A small contrastive audio-text model, trained from scratch.
Model: 16.7M parameters, log mel input, encoder norm groupnorm, encoder depths [14], encoder widths [320], text encoder width 256.
Training: 21700 steps, batches of 128.
Rows from block 4 of the audio encoder, named by matrix and row number. Rows with one number belong to one channel. Each number is 128 + 32 x the weight over its row's rms, rounded and kept within 0 to 255. All counts start at 0. After the name is the row's rms in percent of the matrix's.
# filt: filter width-3 conv, dilation 16 (encoder.blocks.4.filt.weight, 320x320x3), inputs 0-79, a 3 kernel for each
# gate: gate width-3 conv, dilation 16 (encoder.blocks.4.gate.weight, 320x320x3), inputs 0-79, a 3 kernel for each
# out: residual pointwise conv (encoder.blocks.4.out.weight, 320x320x1, transposed), outputs 0-319
filt.308 102 [145 112  82  79  46  97  96 178 136 107  27  90 106 129 138 188 133 104 113 109 101 152 131 111 167 175 104 152 166 115 134  89  98 151 137 125 180 109 105 152 174 151 144 138  97 141 152 139 128 158 145 152 165 138 148 195 142 130 109 128 124 144 167 111 119 147 134 114  69 104  74 110 107 104 157  97  95 140  72 103 154 111 118 146 121 137 151  80  72 120  98 101 159 123 138 161 106  92 124  74  66 100  92 106 154  85  91 154 109 121 160 103 118 140  90  74 130 100 109 136  61 142 147 148 155 104 143 132 145 116  54 101 140 139 138 166 121  79 126  89  73 140 146 140 118 105 118 138 135 132 107 102 145  94 108 139 134 129  80 146 122 114 128 108 129  85 121 124 148 145 142  70  79 141  95 114 138 128 112 119  86 206 150  98  85 115 125 183 114 189 185 133 134 140  74 160 168 129 147 186 167 135 129 101 112 150 101 101 136 138 104 166 105 177 186 114 166 177 138  68 149 137 148 160 118 119 156 141 158 164 115 149 179 121  91 140  96  76 112  80]
gate.308 099 [ 90 121 146 102 164 155 160  82  72  99 123 123 164 141 120 116  89 139  80 136 122 112 128  78  46 114 104 112 115  77 144 166  98  86 114  96  87  85 120 114 103  78 101 153 136  89 117 105 123 110 110 122  78 105 109 102  75  93 105  98 116 124 128 134  94 108 144 140 232 145 176 172 119 111 111 116  85 111 129 128 103 123 139 126 113 107 138 128  93 122 137 127 110 126 119 141 154 118 164 129 175 179 116  88 111 122 101 115 128 100 119 117  80 124 116 147 134 110  86 118 132 139  92  98 116  98  95 143 118 102 120 129 113 149 147 104 124 212  95 115 167  99 129 112 114 106 119 125 162 128 106 121 119 164 137 151 120 143 190 126 119 112 130  98 121 101 120 110 106 113 117 136 146 125 141 148 148 122  91 102 204  94  85 113 106  87 173  95 180 142  90 132 146 133 191 172 101 135 181 119 104 108 114 132  99 106  81 157 118 110 166 105 179 142 122 148 146 127 122 179 128 122 145 136 116 191 147 121 133 128 109 185  96 138 148 152 200 147 135 179]
out.308 135 [ 90  94 157 109 111 135  75 106 128 143 163 128 135 145 112 137 134 150 116 111 152 163 136 178 176 166 180 173 142 160 153 147 120 159 152 159 176 160 187 167 176  98 148  87 122 111 119 127 113 114 121 165  49 130 140 122 130 108  97 138 162 139 115 122 111 154 175 129 153 183 162 154 157 180 139 201 135 180 121 109 122 105 113 107 109  67 102 112 124 109 120  84 111 102 100 114 109 118 108 118  82 111 155 100 133 100 130 135 124 160 145 148  95 158 136 132 112 123 108 118 137 142 128 160 135 129 177 167 141  88 130 150 174 144 130 174 175 144 152 169  83  67  86  79  84  84  69 103  70  60  80  83  94  97  81 113  96  89  90  66 133 194 140 158 130 139 152 146 143 174 162 190 153 164 146 122 177 166  97 169  72  61 108 104 102  68  89 115  94 115 146 127  74 124  65 117  78  94  42  93 170 189 171 175 181 170 169 153 107 148 125 152 187 114 153 175 125 191 154 181 100  94 112 155  98 106  69  44 114  97 115 126 126 135 115 131  81  93 127 106 107 129 126 114 100 110 103  68 140  92  87 113 108 132  70 147  76  96  96 114 162 117  33 150 140  86 137 106 102 145 109 108 127  83  92 122 134 151 120 116 178 165 140 139 118 144 194 157 123 120 153 127 146 130 157 119 166 145 136 134 105 132  88 111  99 103 124  96 116 111  96 104 117 110  81 102  99 100 109 107]
filt.309 099 [120 110  81 176 141 145 150 168 103 147 148 146 158  93  78 126 225 118 151  66  94 132 199 199 123 130 124  45 175 160 112 130 182 120  75  91 111 167 127 109 148  90 149  89 108 126  92  74 129  95  54 115 161 109 156  99  67 180 150 117 120 154 110 128 198 172 133 123 184 149 124 142 124 194 142 123 181 143 137 163 146 121 184 162  92 158 141 118 197 158 151 174 154  89 158 173 137 126 169 141 182 160 134 176 129 139 160 142 112 158 119 112 183 140 122 180 144 119 199 148 130 164 128 172 150 150 114 128 101 142 173 146 100 114  88 106 120 134  96 167 139  99 137  98 111 175 147  94  98 132 149 132 109 106 107 122 138  92 118 100 159 169 113 205 164 109 130 108  91 146 113 176 189 139 134 100 106 123 190 165 152 127 116 176 140 143 133 158 150 111 122 147 118 157 176 114 125 124 102 139 125 175 162 154 145 107 142 130 205 141 125 112 120  89 126 122 106  83 111 159  92 121 168  69 124 105 118 161 121  89 112 129 191 167 125  89 136 136  86 114]
gate.309 095 [145 120 142  69  86 112 127 172 137  79 116 124 147 134 147  84 118 109 134 130 143 108 163 140 120 113 168 148 150 135 120 147 147 150 194 135 111 118 134 173 173 148 157 145 146 161 127 133 154 163 133 147 151 144 164 139 121  85 164  92 171 138 169 109  89 128 110 130 128 104  82  91 136 168 146 127 134 142 102  95 125 138 107 138 166 133 154 108 112 120 126  61 127 169 124 159 126  86 156  94 164 136 142 102 138 142  93 147 164 134 146 135 135 142 115 100 120 122 141 139 120 124 113  84 128 146 191 175 134  90  56  98 183 152 148 124 137 119  83  78 112 183 164 154 129 153 149 175 175 150 101 109  99 157 100  51 125 133 153 128 143 112 114 130 126 107 100 122 173 161 150 102 163  98 167 149 124 112 138 115 150  85 161  68 148 124 148 104 173 136 174 154 120 114 188 141 111 184 168 151 135  54 109 155  93 100 118 109  64 127 145  67 140 157 209 147 171 205 148 179 116 140 151 209 155 203 143 107 148 185 148 107 114 127 132  83 156 143  83 143]
out.309 119 [143 146 195 158 122 161 127 113 110 124  94 160 152 142 162 142 174 160 161 161 148 200 140 171 144 138 138 134 139 187 214 170 159  84 195 157 154 182 111 167 144 173 154 193 125 168 166 162 155 105 130 119 158 152 130 151 152 131 168 164 118 152 121 130  65 125 117 123  88 115  93 121 134  72  78  81 130 127  66  75 139 158 107 119 153 119 149 151 180 166 134 165 176 144 177 171 161 158 101 162  71  97  25  65 110  62 119  86  85  83  76  61  61  70 113  94  68  78  87 100 121 176 136 161  98 151 161 147 144 157  95 133 122 142 114 171 162 167  95 180 115 149 147 125 142 177 175 186 167 110 115 114 147 163 188 123 145 167 175 164 136 164 123 153 131  94 142 111 136 129 105 116 145  98 134  93 145 151 121 113 135 155 168 138 175 103 157 129 177 138 137 150 152 108 136 140 165 151 152 118  67 122 110  94 101 106  81 129 102 135  86  96 102 106  97 118 102 113  90  88 169 153 152 164 149 159 161 158 171 157 168 169 106  87 119 205 203 129 140 170 108  68 137 118 107  99  84 100  55  76  97  87  70 105 130 121 157  89 138 120 139 146 100 172 148 106 129 155 139 171 117 132  89 123 125 143  94 119 140 149 170 132 158 134 122 144 167 134 162 125 133 174 160 118 128 160 150 152 168 146 141 150 146 136 160 140 153 131 134 136 141 144 122 142 157 134 148 146 155 128]
filt.310 088 [148 133 107 209 178 117 175 157 113 206 172 117 113 103  80 149 103 129 120 143 157 202 162 130 174 210 156 140 142 123 142 145 121 148 119 140 177 147 107 123 108 101 144 108 145 160 140 130 156 116 114 140 112 105 137 114 103 189 104 116  95 115  76 170 169  93  97  94 120 110 115 142 118 109  77 149 150  91 139 147  97 124 146 107 101 122  85 144 146 115 153 163 115 110 136  84 132 149  98 111 132 138 135 150  86 136 144  67 117 131  75 121 135 104 112 141 110 127 145 111 164 147 135 171 184 157  96  99 108 172 180 139 109 100 111 133  36 127 178 149 145  97  96  97 161 123  94 134 130 117 151 137 135 110 113 116 138  74 140 181 134 120 172 130  99 117 116 129 112 104 100 151 121 146 108  98 125 155 123 103 145 160 132 215 178 143 148 117 132 171 122 134  97 102 130 118 117 124 116 128 104 152 149 145 201 182 171 146 200 150 111 147 145  96  70 116 135 123 118 160 180 175 148 158 142 139 158 152 142 162 118 122 112  99 105 151 140 145 157 155]
gate.310 093 [166 162 143 120 115  97 182 159 177 120 101  80  41 140 103 126  86 110 138 147 165 131 106  87 169  76  95 165 153 109 145 142  88 129 119 134 135 102  98 136 136 118 202 154 186 157 132 145 124 136 147 112 105 109 172 113 166 108 103 114 153 175 172 112 108 112 161 171 163 148 164 148 114 132 137 104 124 121 132 123 148 133 117 138 147 172 173 110 122 106 122 117 141 169 174 189 153 152 170 116 118 116 119 126 135 136 133 149 152 158 168 128 136 138 104 133 119 118 124 123  97 121 122  69  52  51 198 195 196 111 108  92 181 202 196 162 151 131 106 126 106 181 184 176 124 155 114 187 182 174  89 150 119 123 168 125 146 201 163 123 140 116 116 135  95  98 124 100 156 168 155 111 125 161 182 210 222  91 122  67  87 112 151 113 100  91 162 117 132 167 142 158 146 119  94 133 110 142 130 108 101  70  42  60 116  55  84 125  89  77 123 103 138 136 137 114 150 126 112 138  71 118 157 124 121 165  92 137 152 111 105 105  91  78 118 137 137 187 128 128]
out.310 072 [101 117  76 116 108  84 130 122  85  91 139 108 107 102 109 113 119  86 133  82  64  92 139 156  96 113 105 107  74  27  82  58 138 117  90 107 119  28 128  62 118 120  78 111  72  90 110  79 146 144  40 166 143  92  87 164  91  62  57 133 138 130 119 101 120  87 124 134 165 166 117  98 133 113 116 141 149 149 126  95 117 123 114 100  91 135 141 119 135 138 121 127 138 154 156 138 129 158 102 143 181 154 223 173 202 168 173 172 133 158 140 186 179 152 111 176 174 168 168 197 150 181 142 152 139 133 151 137 116 150 150 153 133 155 121 101 150 114 129 223 141 130 104 163 147 117 155 171 160 139 155 147 143 197 135 121 124 111 150 107 123 173 176 133 199 110 120  93 109 118 145 198 124 142 136  83 130 109 183  97 168 128 121 117 128 137  77  79 119 147 214 124  93 125 131 121 139  93 123 149 163 131 121 102 101 121 114 151  99 149 136 122  97 116 140 128  86 138 103 142 150 116 148 160 152 155 154  82 137 136 109 112 125 111 146 156 125 159 172 102 131 135 147 192 115 123 126 162 208 146 180 150 146 168 155 153 181 119 195 148 155 107  57  63  89 115 110 143 110  93 136 129  79  95 131  81 141  72  83 165 164 142 138 133 113 152 107  70  97 150 118  92 131 179 125 104 128 103 135  97  98 131 150 129 126 146 146 100  89 123 104  87 150 105 137 134 127 101 148 124]
filt.311 097 [119 149 111 134  96 107  83 130 100 139 138  96 132  99 128 144 133 103  86 120 146 145 156 104 143 159 148 135 158  95 136 190 118 117 113 120 150 148 123 125 142 117 122 154 150  91 112 126  88 105 132 147 161 101  88 127 137 115  89 102 141 102  65 148 121  41 168 164 107 149 154  94 175 114  45 160 109  23 132  74  64 189 137  74 140 106  59 133  92  29 140 106  53 144 111  54 149 131  52 137 153  54 150 101  31 152 113  37 153 143  59 148 105  43 148 102  66 147 104  38  92  88 117 159 192 122 112 111  85 129  81  70 113 112  93 134 150 145 136 117 132 121 129  82 154 114  70 126 120 115 102  29 103  86  66 123 129 138 123 125 109 120 149 135  70  87  88 120 128 122  80  99  74  76  55  98 113 147 138  78  94  85 142 102  46 100 131 156 119 131 164 130 159 160 143 159 181 141 155 181 122 164  99 121 147 136 163 170 157  69 133 151 162 167 187 143 149 182 127 118 132 137 136 182 115 138 196 133 147 165 122 167 192 132 159 154 165 145 157 135]
gate.311 096 [125 143 145 108 128  78 136  89  98  87  78 117 117  79 119  73  77  90 169 187 181  78 111 146 111 105  93 133 140 151 105 118 192 124 124 124  55 100 110 109 111 127 150 189 184 123 146 105 128 115 105  83  94 119 132 150 112 101 100  97 146 165 163 102  97 121 166 171 163 134 149 116 105 108 142  96 109 133 118 121 116 132 137 129 149 162 158  99 103 123 111 116 123 155 164 168 149 174 150  93 133 133 108 119 135 107 127 140 129 125 146 118 120 136 127 127 126 108 112 134 124  78  83  79  84  71 162 185 186  68 109  88 175 183 166 143 102 148  89  82 100 158 186 170 115  99 157 156 151 181  98  86  60  92 153 137 178 158 174  98  73 119  76  96 134 118  89 107 152 161 166 137 123 111 194 168 169  64  72 126 149 139  73 105  78  77 130 124 134 152 127 156 135 131 155 144 122 115 113 113  96  67  39  90  72 102  81  89  83  84 130 139  96 150 153 136 129 138 144 118 163 102 120 140 135 134 171 128 109 123 141  91  93  83 160 154 144 147 175 147]
out.311 069 [ 61  99  91  78 110  97 119  89  98 113 127  68 131 121 156  76  93  98 118  97 128 131 137 129 182 121 150 130 148 172 104 141 114 148 121 125 119 181 138 171 133  98 142 134 120 181 117 129 151 143 134 133 161 117 154 108 151 167 143 118  79 155 119 108 104  82 147 115 179 108 110 118 148 155 148 148 135 120 154 135 181 111 131 196 165 144 151 115 146 139 183 191 144 135 151 166 145 137 208 168 121 102 159 136 130 107 115 125 158 152 149 106 149 158  77 154 132 147  94 134 159 136 145  62 117 160 164 169 155  58  70 119  94  88  80  58 148 121 172 115 118 113 147 121 158 128 121 112 116 174 147 115 167 136 129 146 118 134 148 116 113 126 141 139 140 144 120 132 206 162 154 175 148 160 106 168 167 126 125 144  68 158 117  99  53 105 116 138 122 108 162 138  91 143 131 128 125 136  79 111 146 149 157 131 154 117 146 186 134  95 144 135 134 145 106 145 159 145 120 160 148 151 126 184 169 121 160 157 149 145 140 140 193 122 214 146 157 139 195 156 140 155 166 165 124  98  91 160 166 163 151 124 169 192 111 128 163 115  58 134  91  51  24  92 114 111  92 116  45 131 158  48  86  22  69  37  62 154  97 125 125 126  27 128 145 187  94 118 115 106 167  76 136 191 132 116 103 111 181 134 129 113 140 142 119 127 117 130 129 133 127 116  96 124 114 120 114 127 118 121]
filt.312 093 [101 130 117 122 127 158 145 143 132 150 204 167 164 175 137 143 192 175  65  64 120 146 128 119  64 181 105 148 119 128 136  84 102 147 126 113 152 172 149 152 164 131 152 101 108 119 136 117 124 148 151 164 167 147 121 133 120 151 177 199 111  89 114 123 157 127 139 129  79 128 158 140 123 143 107 132 157 126  94 157 131 106 154 151 115  99 103 138 154 134  97 141 146 109 101  97 117 124 110 137 129 152 123 160 130 106 137 138 120 100 116 137 131 105 103 148 180 138 143 112 177 162 140 167 197 189 107  76  88 120 212 187 108  34 105 115 113 100 152 170 153 122  64  96 139 129 102 132  57  61 164 208 201 170 135 136 145  84 122 140 123 102 157 153 139 141 146 147 126  90 103 121 113 179  91  79  88 175 178 145 175 135 138 163 156 142 118 132  72 156 118  60 146 112  80 146 153 105 151 177 116 131 166 120 159 188 157 137 171 149 141 131  89 178 128  82 129 132 101 167 158  99 173 109 106 156 140  56 135 152 116 195 178 139 150 130  64 156 136  73]
gate.312 106 [155 134 178  69 146 153 170  79 103  92 125 137  78 207 139 125  60 148 157 158 139 115 112 135  98  86 123 162 122 173 155 106 136 165 129 117 125  88 138 145 134 140 201 128 129 163 144 141 181 130 133 127 125 139 172 138 121  88 142 120 176 127 134 118 143 142 204  75 144 175 144 148 129 146 142 111 135 149 103 153 144 137 124 151 190 105 139 114 134 149 124 147 150 193 107 140 192 111 142 133 115 133 127 131 150 144 153 159 166 145 155 144 100 137  97 149 145 130  97 134 114 182 107  41 133 123 240 131 125  74 117 146 204 123 114 159 117 140 129  92 138 234 120 116 127 128 137 215 142 128  87 142 133 154 149 166 178 135 127 200  67  93 118 118 140 105 158 135 192 120 127 157 138 112 202 156 124  95 140 141 142 134 111  97 158  96 180  96 116 216  95 128 161  90 120 166  82 131 120 136 122  45 102  96  30 128 116  93 100 121 187 101 119 198  96 121 152 152 134 160 147 149 187 125 117 194 137 138 140 134 125 132  92 128 148 132 134 167 132 146]
out.312 114 [114 152 135 137 145 191 154 141  96 107 151 180 114 151 173 107 115 133 177 171 111 126 132 160 147 122  98 103 107 100 111  86 155 106 121 108 105  97 114 106  81 134 109 118 100 171  97 113  94  59 105 125  83 163  96 105  96  91 112 159 172 181 146 197 136 187 155 160 146 173 137 160 145 116 108 135 138 166 144 141 118 103  76 152 158  81 148  88 126  87 110  86 157  92 138 131  86 165 114 107 137 177 174 131 133 147 141 157  85 165 145 140 168 162 158 164 106 160 127 128  97  81 128 100  87  50  86 120  91  91  60  95  91 158  77 122 154 197  93 136 125  76 125 110 127 179 158 109 115 104 141 153  68 105  73 130  92  80 142 128 147 201  75 111 129 131 150 133 168 187 124 136 126 123 141 111 141 146 128 146  88 148  91  51 125  85 105  78 153 111 133 139  67  97 135 173 113 118 136  50 107 154 127 101  90 119 130 129 103 188 123 171 130  88 103 108 107 126 175 110  93 131  86 174 139  87 166  67 127 136 114 119  92 123  99 139 137  67 153 124  74 111 156 159 166  73 133 113 164 110 172 181 146 164  40 183 131  92 205 147 154 188 131 163 184  87 151  92 141 179 161 174 110 152 143 153 184 170 134 171 165 147 128 109 109 133 174 161 200  81 118  94 132  88 143  92 131 116 179  64 125 161 130 112 147 127 140 129 131 124 126 121 135 127 111 130 126 125 153 139]
filt.313 105 [134 187  90 165 138 116 125  76  91 134 178 139 122 117 132  84 169 106 160 132 138  79 164 160 115 133 160  71 137 147 109 163 176 107 164 127  88 198 135  87 157 117 116 133 103 119 161  90 104 145  87  90 168 129 108 147  49 130 120  91  95 161 103  85 127 117 109 123 201 139 107 191  92 156 118  94 148 119  97  97 125  62 132 136  81 170 120 108 134 121 103 120 116  86 169 116 135 154 143 160 182 184  96 146 112 106 151  96  94 166  95  98 162 111  92 112 157 110 158 120  94  47 146 118 115 148 102 171  96 126 126 134  99 136 114  56 108 155  87 115 216 106 157 106  96 149 131 110 134 149 122  90 132 110 128 180 147 101 144  63 120 171  84 161 125 100  85 166  84 167 136 134  88 131 167 101 106  96 147 138 156  79  98 142 140 146  97 114 171 106 134 143 127 108 184 135 121 160  67 135 160 154 101 165 138 103 173 112 135 174 140 142 150  79 165 163  89 153 143 154 163 134 128 166 154 127 160 166  95 147 140 105 141 182 125 125 177 166 129 135]
gate.313 103 [154 152 133 113  97 103  88 140  43 101  90 108 180 153 167 103 145  85 151 144 154  86 106 127 135  76  79 100 110 139  98  95 128 173 169 152 143 130 114 152 178 135 184 149 146 181 171 129 173 179 112 133 139 126 195 178  99 132 133  92 110 185 142  89 130 109  79  99 118  97  77 121  87 146 137  94 133 129  81 121 120  82 129 133  99 178 150  62 125 129  96 128 116  89 175 144  80 134  94  24 100 142  98 142 123  84 150 117  99 168 140  72 137 132  71 110 145  62 130 130 125 100 130  96  44  86 146 212 174 110 102 105 126 171 179 164 146 169 115 104 119 127 180 163  96 127 135 143 160 163 129 127 100 169 142 110 127 125 120 133 157 148  84 120 111 148  73 143 130 180 165  16 145 107 129 175 131 108 115 116 177 144  84 149 123 114 154 129 115 210 183 111  99 113 142 166 171 117 169 142 115 124 105 125 152  50  63  95 113  87 210 144 114 177 169 162 174 168 132 191 148  86 197 163 115 149 126 107 163 145 121 157 127 101 165 119 138 171 130 120]
out.313 093 [157 158  55 153 125 101  59 116  71 130 147 101 129  85 114 105 102 131  60  66 109 108 145 117 127 125  66 154 130 171 101 144 118 185 116 112 121 153 160 146  53 130 126 158 108  99 139 111 168 165 110 137 139 133 176  75 137 112 109 132  70 112 101  95 120  84 140 156  68 151 122 144 156 145 120 122 154 181 124 142 171 134 116  82 138 152 108 132 152 153 163 151 165 153 145 120 138 128 112 162  93  90 171 158 183 152  93 158 161 130 129 166 155 117  85 107 113 119 119 190 172 165 100 124 109 190 113  58  95  78 162 188  54  94 130 119 103 129 151 140 112 158 161 161 151 123 122 137 118 177 121 103 191 142 169 118 149 169 144 121 141 137 141 151 146 115 133  71 120 124 163 155 158 148  85 145 158 140 162 134 163 191 167 171 153 129 142 128 137 155 226 128 118 137 139  78 166 124 104 196 179 152 141 150 134 143 126 118  76 161 131 124 165 137 140 153  87 167  90 148 114 101 205 164 163 172 112  68 119  99 170 149 172  96 134 143 196 131 158 139 181 169 192 183 107 179 142 163 179 171 124  95  92 154 155 110 171 186 162 150 129 111  99  80 137 157 132 136  89 126 139  80  96  90 109  93 104  96 115 113 117  80  89 148  61  85  88  81  57 125 146 113  57 110  95  94  61  72  77 120 127 127 130 146 109 141 126 127 123 149 128 135 109 135 146 126 140 126 133 126]
filt.314 099 [ 95 119 177 107 118 127 115 168 190 147 147 128 136 122 211 121 189 132 118 109 135 128 111 122 104 119 148 143 135 169 120 112 116 111  85 194 118 143 167 155 121 209  90 123 218 112 118 197 102 121 199 148 129 182 119 127 218 155 113 164 156 134 182 166 157 125 143 151  99 138 123 113 163 126 144 163 133 133 173 148  77 150 147 129 155 136 142 168 150 113 163 168 138 149 139 129 141 147 106 165 124  68 163 143 136 141 126 137 149 132 149 172 143 125 155 139  76 172 150 118 143 130 173 118 105 134 134 121 202 136 180 101 136 133 177  80 112 200 125 178 136 144 128 213 159 131 152 119 123 165 136 156 161 156 134 137 104 113 182 122 168 147 144 143 129 157 104 138 140 126 181 116 116 151 108 110 180 154 140 147 169 175 168 156 108 154 189 161 160 128 137 238 139 156 142 164 160 174 158 119 205 168 143 136 129 121 131 192 206 131 157 157 156 133 133 220 117 110 231 157 152 165 112 115 218 162 141 160 125 107 190 156 169 147 135 147 150 121 125 162]
gate.314 107 [155 133 121  62 102  99 145 135 136  68 111 105 122 125 119  82 102 101 171 149 129 107 132 122 107  70  94 119 134 120 150 105 139 132 165 138  88 111 100 144 145 126 180 171 147 143 157 108 153 148 121 114 115 108 147 163 138  69 144 116 161 155 133  82  97 106 163 129 129 140 122 110 113 143 106  90 120  99  85  81  68 112 127  85 166 150 145  94 115 118  88  94  99 167 152 139 132 134 137 100 120 107 109 122 107 123 130 108 147 146 120 121 138 130  89 102  86 110 131 119  98 125  97  29  67  83 195 176 150  53  86  91 198 156 177 167 119 120  85  83  99 193 167 158 108 120 120 186 151 168  51 127  80 129 153 124 159 128 126 142 143 135  89 115 118  61 102  81 177 148 145 139 149 117 211 163 140  68 113  99 121 101 140  80 113 125 174  95 116 154 114 152 160  84 117 149  92 117 144  91 117  37  65  92  48  74  89  93  55 106 159 101 130 173 137 144 160 131 119 122 115 128 140 126 136 173 148 146 128 109 107 108  71 120 158  95 101 157 124 124]
out.314 116 [143 112 130 138 161 134 120  86 134 118 123  87 151 132 153 124 144 149 125 120 158 186 115 139  92 152 140 172 170 212 212 222 143 108 193 174 188 207 148 172 147 147 141 153 129 133 177 148 150 148 148 127 176 110 155 182 168 161 161 132 101  79  91  92  92 131 132 118  97 103 132 122 129 147 119 144 125 135 106 126 145 144 120 107 120 140 110 107 140 128 143 128 126 132 137 133 124 120 109 126  69  88  58  99 144 103 127 115 146 114 150 134 113 125  95  50 127  85  92 138 153 156 118 178 147 170 179 191 160 145 183 193 144  93 142 123 111  94 165 156 129 184 131 144 122 127 104 166 145 156  74 104 211 197 174 108 172 206 155 161 137 132 137 120 113 102 116 103 134 120 152 149 126 144 108 141 139 109 110 107 156 127 128 137 139 144 107 123 133 141 153 148 150 124 125 116 167  96 108 134 153 132 130 135 145 123 133 125 104 123  96  92 148 166 110  95 124 141 118 121 127 139 158 165 139 140 127 149 129 150 117  98 170 118 163 102 144 146 146 142 144 126 105 132  60 147  72  68  57 118  56  65  53 124 176  65  85  98  62 115 125  34  74  89  80 117 111 187  71 108 105  63 109 101  55  74  74 116  89  86 161 173 131 110 132 156 155 153 110 174 182 188 165 177 123 192 145 165 149 222 126 121 121 131 130 127 114 114 111 132 110 124 108 101 128 112 120 116 113 110]
filt.315 104 [131 176 151 142 137  94 117 116  90 104 129  90 129 146  79  80 124 108 130 160 153 164 127 132 121 183 140 121 116  74 132 128 176 142 168 134 122 155 112  81 164 115 146 133 148 148 168 124 138 169 123  96 157 100 126 173 119  70 107  42  65 119 145 104 109 115 100  86 142  70 119 113  27  81 114  73  92 105  87 111 115  85 127 130  68 112 151 102  83 108 107 125 123  70 114 164  81 100 152  20  76 117  63 109 111  53 110 138  43 114 145  42  83 117  92  98 117  33  81 121 141 110  45 118 151 126 109 141 153 110 107  80 130 151 148 173 160 136 193 125  95 113 141 150  92 114 100 162 125 162 127 116  37 139 117  95 178 137 123 120  83 128  92  97  85 125 147  74 104 134 136  46 110  85 116 149 132 112 120  82 153 145 142 142 142  67 187 172 148 199 151 160 194 153 148 167 133 134 153 165 129 169 139 111 161 138 115 135 170 134 184 162 150 164 117 144 167 163 135 163 152 139 163 149 130 199 160 179 197 177 134 151 118 114 234 168 140 190 168 137]
gate.315 102 [129 110 155 137  80 134 127  77 137  79 105 122 164  94 128 113  92  81 110 149 151  85 135  89 120 133 167 116 120 102  94 158 108 108 141 151 100 116 132 151 109 125 106 155 141 136 117 162 146 102 170 153 100 126 155 138 145 103 112 104 165 112 160 161  70 127 161 138 164 175 118 163 146  82 111 145  79 124 148  75 134 157  72 143 157 118 149 141  99 104 166  64 148 162 112 146 187 121 193 109 142 156 162  73 141 159  77 156 159 101 146 148 113 116 139  75 126 135 110 114  88 147  81 121 121 135 131 133 144 110  79 122 137 126 159 106 126  92 111  99 115 135 137 150 135 101 117 109 152 150 126  78 121 175  85 129 133 144 127  85 144  97 141  97  95 169 131 113 142 122 132  60 107  64 128 134 137 135  78  98 165 132 144 103 114 114 150 111 123 139 131 143 130 122 104 185 137 139 179 105 123 112 138 127 117 121 141 141  75 116 156 137 167 142 143 120 144 116 143 146 130 154 123 127 154 148 147 128 134 107 154 166 113 114 139 129 141 136 121 167]
out.315 117 [124 160  99 134 143 144 125 115 137 126 154 133 132 133 125 141 138 126 106 113 169 184 149 164 165 185 161 163 154 215 184 191 157 173 185 170 167 198 173 187 124 145 169 160 137 117 137 114 125 139 125 173 121 147 154 133 125 124 148 162 115 141 100 129 117 142 131 126 169 134 137 113 120 143 144 134  94 146 145 136 141  96 132 127 118 106 115  99 116 103 139  98 152  95 111 110 113 137 151 111  70  87  96  96  98  70  86  77  49 129 133 117 100 120  80  73  89  85  68  86 163 137 154 120 133 164 199 209 180  99 129 156 143 137 110 114 174 148 200 146 119  74  89  84  99 115 103 104 105 127 110 140 132 107 104 101 108  91 100 105 129 137 102 110  90 118 100 119  97 114 127  94  94 107 108  96 121 101  90 108  83 140 109  99  89 107 123 119 116 117 134 135 126 143 124 152  91 150 106 144 121 132 119 110 116 105 124 104  94 120  79 119 147 105  81 127 103 140 147 113 127 156 157 230 186  99 146 104 139 169 115 110 198 162 187 121 162 100 171 165 115 128 112 114  81  68  79  59 121  84  75  94 119 136  32  84  69 101  71  96 135  87  50 141 141  95 126  79  86 141 127 106 109  58  76  95 114 133 120 125 187 168 140 146 146 209 210 191 152 133 183 132 189 195 165 143 158 160 186 150 128 148 111 125 120 127 147 125 159 135 121 122 133 126 117 118 122 119 144 138]